Weights of a small model that answers yes/no questions on an image's attributes: encoder arch pvt, soap at rate 0.0019.
Rows from block 2 of the fusion encoder of a small model that answers yes/no questions on an image's attributes, named by matrix and row number. Rows with one number belong to one neuron. Each number is 50 + 12 x the weight over its row's rms, rounded and kept within 0 to 99. All counts start at 0.
Before each neuron's rows are labels from the 100 texts, of 14976, where the neuron reaches its largest size: "tokens" is the input token at the peak. Only what is clearly more common there than usual is listed. The data: analogue clock faces. In brackets: how many of the 100, against the usual share in percent.
# gate: MLP gate (fusion_encoder.blocks.2.mlp.gate.weight, 672x256), inputs 104-155
# fc1: MLP up (fusion_encoder.blocks.2.mlp.fc1.weight, 672x256), inputs 104-155
# fc2: MLP down (fusion_encoder.blocks.2.mlp.fc2.weight, 256x672, transposed), outputs 104-155

tokens: "dark face" (100 vs 7.8)
gate.538:52 45 46 56 34 36 34 25 35 35 43 47 49 56 35 60 65 53 42 38 53 44 28 62 71 66 34 57 52 55 70 59 40 48 60 40 36 30 56 34 47 44 52 44 64 35 65 46 43 41 59 51
fc1.538:36 37 33 49 58 40 46 54 49 49 60 45 42 60 36 69 44 52 50 59 50 59 61 59 70 54 71 43 78 72 41 59 27 64 59 49 42 67 60 53 46 38 41 48 54 50 52 80 45 52 33 52
fc2.538:60 47 73 55 28 39 51 27 47 59 48 42 61 49 64 20 67 56 58 47 54 68 26 60 42 42 50 54 72 28 52 41 29 48 58 58 57 50 49 59 58 44 50 46 55 52 65 35 58 50 41 64

tokens: "minute hand past 3" (31 vs 2.3); "minute hand past 9" (29 vs 2.3); "minute hand past 2" (14 vs 2.2); "minute hand past 8" (11 vs 2.2)
gate.13:44 42 45 47 59 57 54 42 60 77 71 50 44 38 38 38 55 54 41 45 42 45 76 40 30 64 41 44 53 46 58 46 40 39 57 47 41 33 59 79 70 21 45 40 49 51 50 48 49 62 62 55
fc1.13:55 41 50 37 50 59 43 66 77 50 57 36 55 61 46 61 69 62 54 55 30 45 64 60 39 43 36 33 57 69 44 45 63 50 44 54 58 42 59 64 56 39 60 43 43 55 60 40 39 44 81 44
fc2.13:62 49 35 46 58 56 51 57 48 43 33 50 46 55 64 20 47 55 38 44 48 51 46 64 71 51 57 55 59 61 56 63 47 49 36 27 52 56 62 28 25 62 33 56 59 55 48 58 38 35 57 55

tokens: "dots" (96 vs 6.1)
gate.213:57 42 42 19 61 58 33 44 39 46 44 61 48 66 48 49 39 51 14 59 42 30 49 45 51 31 53 61 51 63 62 78 63 62 60 47 67 46 43 68 38 62 54 61 47 61 32 47 45 78 50 45
fc1.213:65 44 64 49 41 39 54 53 51 72 44 48 55 42 39 52 65 55 76 34 45 61 48 70 62 50 35 63 34 44 49 42 43 52 21 55 56 49 60 36 42 37 66 39 38 59 46 47 59 52 57 63
fc2.213:55 47 20 40 58 45 44 44 58 52 39 28 32 34 67 44 37 74 46 56 60 55 61 57 35 43 37 66 50 31 59 62 47 32 39 75 36 62 62 35 55 46 51 39 47 50 24 48 46 63 32 70

tokens: "minute hand past 3" (66 vs 2.3); "minute hand past 10" (28 vs 2.2)
gate.287:32 46 46 46 45 52 76 54 51 61 73 68 54 44 61 43 53 56 45 59 45 53 74 56 38 35 40 45 42 45 51 46 73 73 68 54 47 38 31 36 37 41 75 38 40 66 54 31 62 43 49 56
fc1.287:54 38 36 44 51 57 46 41 58 18 69 58 62 67 51 50 64 70 50 70 30 68 57 47 65 27 34 48 39 44 48 50 47 47 52 55 54 50 54 58 38 51 47 64 64 55 56 65 36 51 53 39
fc2.287:62 50 30 51 48 60 52 51 43 29 32 61 47 62 45 52 66 77 50 54 34 43 36 61 50 64 57 58 67 53 46 74 57 39 25 40 54 64 51 54 55 40 34 72 64 50 77 43 44 53 58 48

tokens: "dots" (100 vs 6.1)
gate.181:24 53 42 50 46 54 55 53 66 55 48 59 61 57 46 69 56 34 42 42 66 63 68 48 50 43 55 47 40 50 51 53 44 38 50 50 49 50 46 53 54 57 61 49 39 29 35 63 53 52 58 56
fc1.181:64 74 36 53 37 56 43 45 45 51 44 41 56 39 48 38 53 39 65 58 59 77 56 49 70 62 55 49 49 53 42 55 64 38 19 62 42 49 44 56 33 37 37 56 58 10 44 33 51 53 38 52
fc2.181:45 68 41 41 36 60 33 44 56 43 25 65 33 79 56 64 60 49 51 48 49 47 60 24 71 42 66 47 48 63 39 61 11 64 44 67 56 49 66 69 55 47 48 51 37 55 37 64 44 51 53 58

tokens: "dots" (54 vs 6.1); "ticks" (42 vs 6.1)
gate.450:41 42 41 68 58 59 69 48 81 36 46 40 50 78 54 42 38 34 66 64 36 49 79 64 32 49 51 56 44 56 34 66 46 57 54 40 48 29 45 64 72 67 46 55 44 45 41 42 61 52 40 49
fc1.450:44 73 24 39 64 50 48 54 57 61 46 52 53 36 52 47 49 51 47 39 64 58 48 47 57 45 63 66 52 58 41 48 57 28 39 66 21 44 60 40 53 48 44 24 66 36 45 53 34 45 48 35
fc2.450:57 58 33 47 67 51 52 59 53 63 43 72 46 44 49 61 46 58 56 70 51 56 41 60 47 42 66 50 48 59 44 54 59 44 60 50 33 46 63 50 23 44 42 51 51 49 73 69 55 49 62 57

tokens: "dark face" (100 vs 7.8)
gate.193:33 54 60 44 63 60 49 24 39 46 56 49 53 64 61 60 51 70 36 47 44 71 45 41 40 46 53 48 39 52 71 53 12 50 53 47 72 56 69 49 28 44 68 73 48 54 52 52 48 49 51 38
fc1.193:66 39 68 31 60 56 50 41 74 47 42 30 55 65 39 46 67 53 68 52 50 57 46 38 55 58 46 35 51 50 43 66 35 56 57 40 60 66 45 32 27 38 40 55 19 47 36 56 39 30 57 65
fc2.193:74 47 32 46 53 39 49 61 63 66 42 54 46 50 64 60 38 33 48 58 42 64 40 52 58 45 49 35 37 57 57 38 38 46 48 41 50 44 53 43 64 55 64 57 59 59 64 49 50 63 54 58

tokens: "dark face" (100 vs 7.8)
gate.660:47 42 60 64 56 73 37 50 44 73 36 82 59 72 60 33 66 58 61 34 59 52 35 48 71 44 69 58 61 41 43 63 45 44 45 54 45 46 36 47 57 37 42 65 71 50 34 55 64 40 45 41
fc1.660:55 43 68 51 44 46 62 57 46 57 48 49 41 46 39 53 37 57 58 35 46 64 23 46 46 47 55 47 46 53 69 70 43 31 73 50 55 40 13 49 81 35 45 53 50 61 43 54 58 59 25 45
fc2.660:50 69 45 69 31 56 51 59 27 44 51 70 39 54 64 53 72 43 48 37 58 45 50 54 54 44 27 53 56 67 43 51 46 55 41 51 46 59 61 33 49 56 29 34 29 43 59 44 42 24 76 60

tokens: "dots" (87 vs 6.1)
gate.248:29 58 64 45 51 39 53 43 55 39 24 61 32 68 62 50 58 52 50 35 47 50 34 48 29 48 41 65 59 42 42 42 44 69 49 28 47 56 51 50 37 58 74 63 68 63 34 54 63 56 46 44
fc1.248:48 67 80 57 30 50 25 69 54 49 53 37 54 54 41 47 79 44 81 44 49 59 32 47 62 46 54 54 52 59 41 52 51 41 51 46 42 42 44 67 38 47 40 40 51 64 48 52 45 56 51 64
fc2.248:67 54 38 61 49 49 32 49 47 51 59 39 39 58 50 46 49 38 46 44 51 45 70 37 58 52 48 49 38 65 49 48 67 34 75 49 61 51 65 40 77 48 34 36 54 49 52 61 47 69 56 45

tokens: "dots" (57 vs 6.1); "hour 12" (22 vs 2.2); "hour 6" (11 vs 2.1)
gate.221:63 32 38 37 46 28 62 47 58 59 30 59 25 49 41 52 56 74 39 55 48 69 44 58 52 72 61 29 56 44 53 40 53 57 54 46 65 42 62 54 56 43 37 51 54 47 33 39 62 33 69 65
fc1.221:36 45 64 57 33 63 67 66 78 61 53 31 67 40 48 48 32 44 62 48 47 60 52 66 49 57 52 59 31 42 49 67 40 64 43 63 38 36 40 63 38 42 46 60 43 51 64 50 34 68 36 42
fc2.221:61 44 27 55 47 44 37 35 57 66 43 53 42 50 70 51 54 39 55 30 34 56 60 34 56 73 45 41 58 74 43 54 62 58 45 33 46 44 50 39 68 33 53 51 36 58 52 65 53 52 48 68

tokens: "minute hand past 3" (34 vs 2.3); "square case" (28 vs 6.8); "minute hand past 9" (21 vs 2.3); "ticks" (16 vs 6.1)
gate.166:44 56 53 35 50 71 64 45 60 51 68 43 35 56 48 61 56 47 49 60 34 45 42 26 26 63 51 46 31 42 61 45 58 67 71 35 49 44 61 55 34 39 57 43 70 42 38 67 43 42 64 28
fc1.166:77 47 38 40 62 54 60 47 54 31 44 44 54 46 68 64 32 38 46 44 60 53 30 57 65 30 52 66 47 65 45 42 56 56 45 63 53 68 70 62 24 62 53 50 73 59 58 67 45 34 45 53
fc2.166:46 62 43 39 40 57 39 53 41 61 33 43 35 34 49 35 63 40 53 46 31 65 35 51 48 68 49 50 52 49 64 74 48 46 41 48 47 58 47 31 52 45 32 51 46 24 58 29 40 74 51 69

tokens: "dots" (58 vs 6.1); "four ticks" (33 vs 6.1)
gate.211:64 63 38 31 48 65 57 51 74 64 68 36 37 40 51 49 58 40 40 72 46 39 77 49 54 67 44 61 43 33 36 76 70 47 40 57 48 65 52 58 32 43 54 57 53 52 57 67 54 51 65 56
fc1.211:29 64 33 42 53 50 40 51 43 52 52 45 38 50 41 48 69 44 51 77 42 37 58 51 59 49 37 73 39 43 65 48 67 54 44 55 55 61 58 64 74 45 57 45 39 52 43 43 52 55 58 24
fc2.211:51 51 28 38 45 42 62 63 41 43 60 61 47 45 36 75 46 40 63 76 55 45 44 83 44 51 53 61 41 60 59 46 65 40 39 55 56 67 61 77 49 31 40 52 41 54 39 39 60 64 56 35

tokens: "minute hand past 3" (34 vs 2.3); "minute hand past 10" (25 vs 2.2); "minute hand past 9" (15 vs 2.3); "minute hand past 4" (15 vs 2.2)
gate.461:48 59 27 52 61 49 52 63 65 66 46 32 34 37 45 47 65 52 67 36 68 31 59 44 51 43 46 50 57 81 58 59 59 44 36 76 55 48 64 49 25 65 49 63 61 63 60 53 59 54 56 61
fc1.461:49 44 46 59 46 55 41 67 57 59 43 25 55 48 48 50 36 39 48 78 53 38 67 51 45 63 57 59 33 50 54 48 32 72 51 53 43 42 64 47 62 41 39 35 63 58 30 43 58 61 42 53
fc2.461:40 51 60 61 52 49 58 50 65 61 59 51 51 32 27 51 45 42 64 42 47 48 63 45 43 58 59 59 23 36 69 39 26 53 55 49 55 28 41 51 41 59 67 29 43 71 72 46 53 52 67 39

tokens: "second hand" (26 vs 8.8); "minute hand past 6" (20 vs 2.2); "minute hand past 12" (16 vs 2.1); "minute hand past 1" (11 vs 2.1)
gate.575:52 50 32 55 57 64 28 57 50 65 55 41 64 34 50 59 42 38 57 78 45 40 43 51 61 58 59 47 52 62 49 68 64 40 42 51 70 52 60 38 56 39 74 49 59 37 48 50 51 66 45 48
fc1.575:32 68 47 66 42 61 40 50 45 57 43 29 64 60 46 55 45 47 20 58 34 22 55 37 62 39 55 42 49 50 41 48 60 45 41 45 45 45 45 37 64 43 51 48 51 37 44 19 62 60 22 59
fc2.575:32 42 39 42 44 45 37 53 50 74 30 36 38 31 51 73 58 46 48 74 56 35 45 40 52 51 81 45 43 84 38 57 57 49 35 46 43 52 54 57 64 32 63 61 63 64 35 31 63 42 62 28

tokens: "second hand" (92 vs 8.8)
gate.311:57 58 55 47 66 49 44 12 55 24 57 27 49 43 58 62 42 69 49 69 44 21 46 54 44 58 53 34 59 51 37 35 59 42 62 22 56 38 62 28 31 32 61 69 40 54 39 31 54 52 37 43
fc1.311:42 63 31 33 41 53 53 42 57 66 53 52 57 46 41 31 50 51 73 54 61 44 62 23 47 43 52 50 50 30 43 44 66 47 24 35 78 40 49 44 38 46 63 33 38 53 70 65 63 67 40 52
fc2.311:46 38 62 77 41 27 57 49 43 63 60 50 39 44 30 57 61 42 40 44 31 33 49 66 30 36 21 64 42 50 46 42 39 48 50 29 45 46 44 43 47 55 51 57 53 63 59 31 49 40 68 53

tokens: "second hand" (98 vs 8.8)
gate.71:34 44 31 44 55 49 51 39 46 50 38 41 69 58 66 43 57 36 58 62 69 63 35 54 45 46 42 70 60 44 40 59 64 33 28 58 54 64 54 61 26 56 42 48 64 51 87 57 63 44 44 51
fc1.71:67 29 42 65 61 50 38 47 48 52 48 65 31 49 37 43 45 43 34 62 30 47 48 55 37 58 51 66 39 36 60 41 51 60 63 48 46 62 40 39 70 58 34 69 62 62 54 58 35 66 45 48
fc2.71:22 41 39 52 47 54 58 61 51 53 30 38 46 40 57 45 39 59 49 39 48 48 53 57 43 57 44 58 47 66 51 72 70 43 46 34 47 54 46 67 43 38 55 49 63 29 26 60 46 53 45 55

tokens: "minute hand past 3" (45 vs 2.3); "four ticks" (31 vs 6.1); "hour 3" (10 vs 2.1)
gate.573:37 56 64 44 53 42 56 61 53 66 54 28 51 45 36 55 48 55 52 37 45 56 37 32 39 48 29 65 55 44 53 31 54 48 62 48 42 67 43 62 35 39 67 51 49 64 60 47 50 47 61 63
fc1.573:27 49 58 59 35 28 35 35 62 69 59 33 46 32 57 54 39 34 64 64 56 48 38 49 53 30 52 40 67 42 71 48 48 58 76 42 48 58 66 44 55 62 56 31 56 52 64 56 57 36 53 50
fc2.573:57 37 37 38 50 53 39 51 55 29 46 47 27 63 52 51 42 51 32 43 53 38 67 45 29 38 72 65 62 62 41 50 51 71 30 48 54 47 50 61 80 66 24 45 54 56 42 63 32 54 47 47

tokens: "second hand" (100 vs 8.8)
gate.250:66 38 48 46 65 63 63 18 44 44 36 75 54 48 46 44 33 51 33 29 46 34 47 45 28 54 62 51 46 65 56 64 42 32 68 53 42 43 29 58 59 28 72 37 54 51 48 53 60 65 33 43
fc1.250:32 62 51 30 59 28 49 69 56 47 42 27 43 22 52 63 72 45 68 52 59 53 46 45 48 38 58 53 45 41 48 37 38 66 58 57 59 64 61 62 47 70 41 58 44 58 53 66 41 19 43 54
fc2.250:37 56 40 62 59 40 53 48 47 50 45 50 31 60 49 62 44 47 38 52 55 36 36 71 45 44 44 58 52 30 43 54 54 32 47 54 60 67 69 64 37 54 50 17 61 52 56 47 51 70 39 54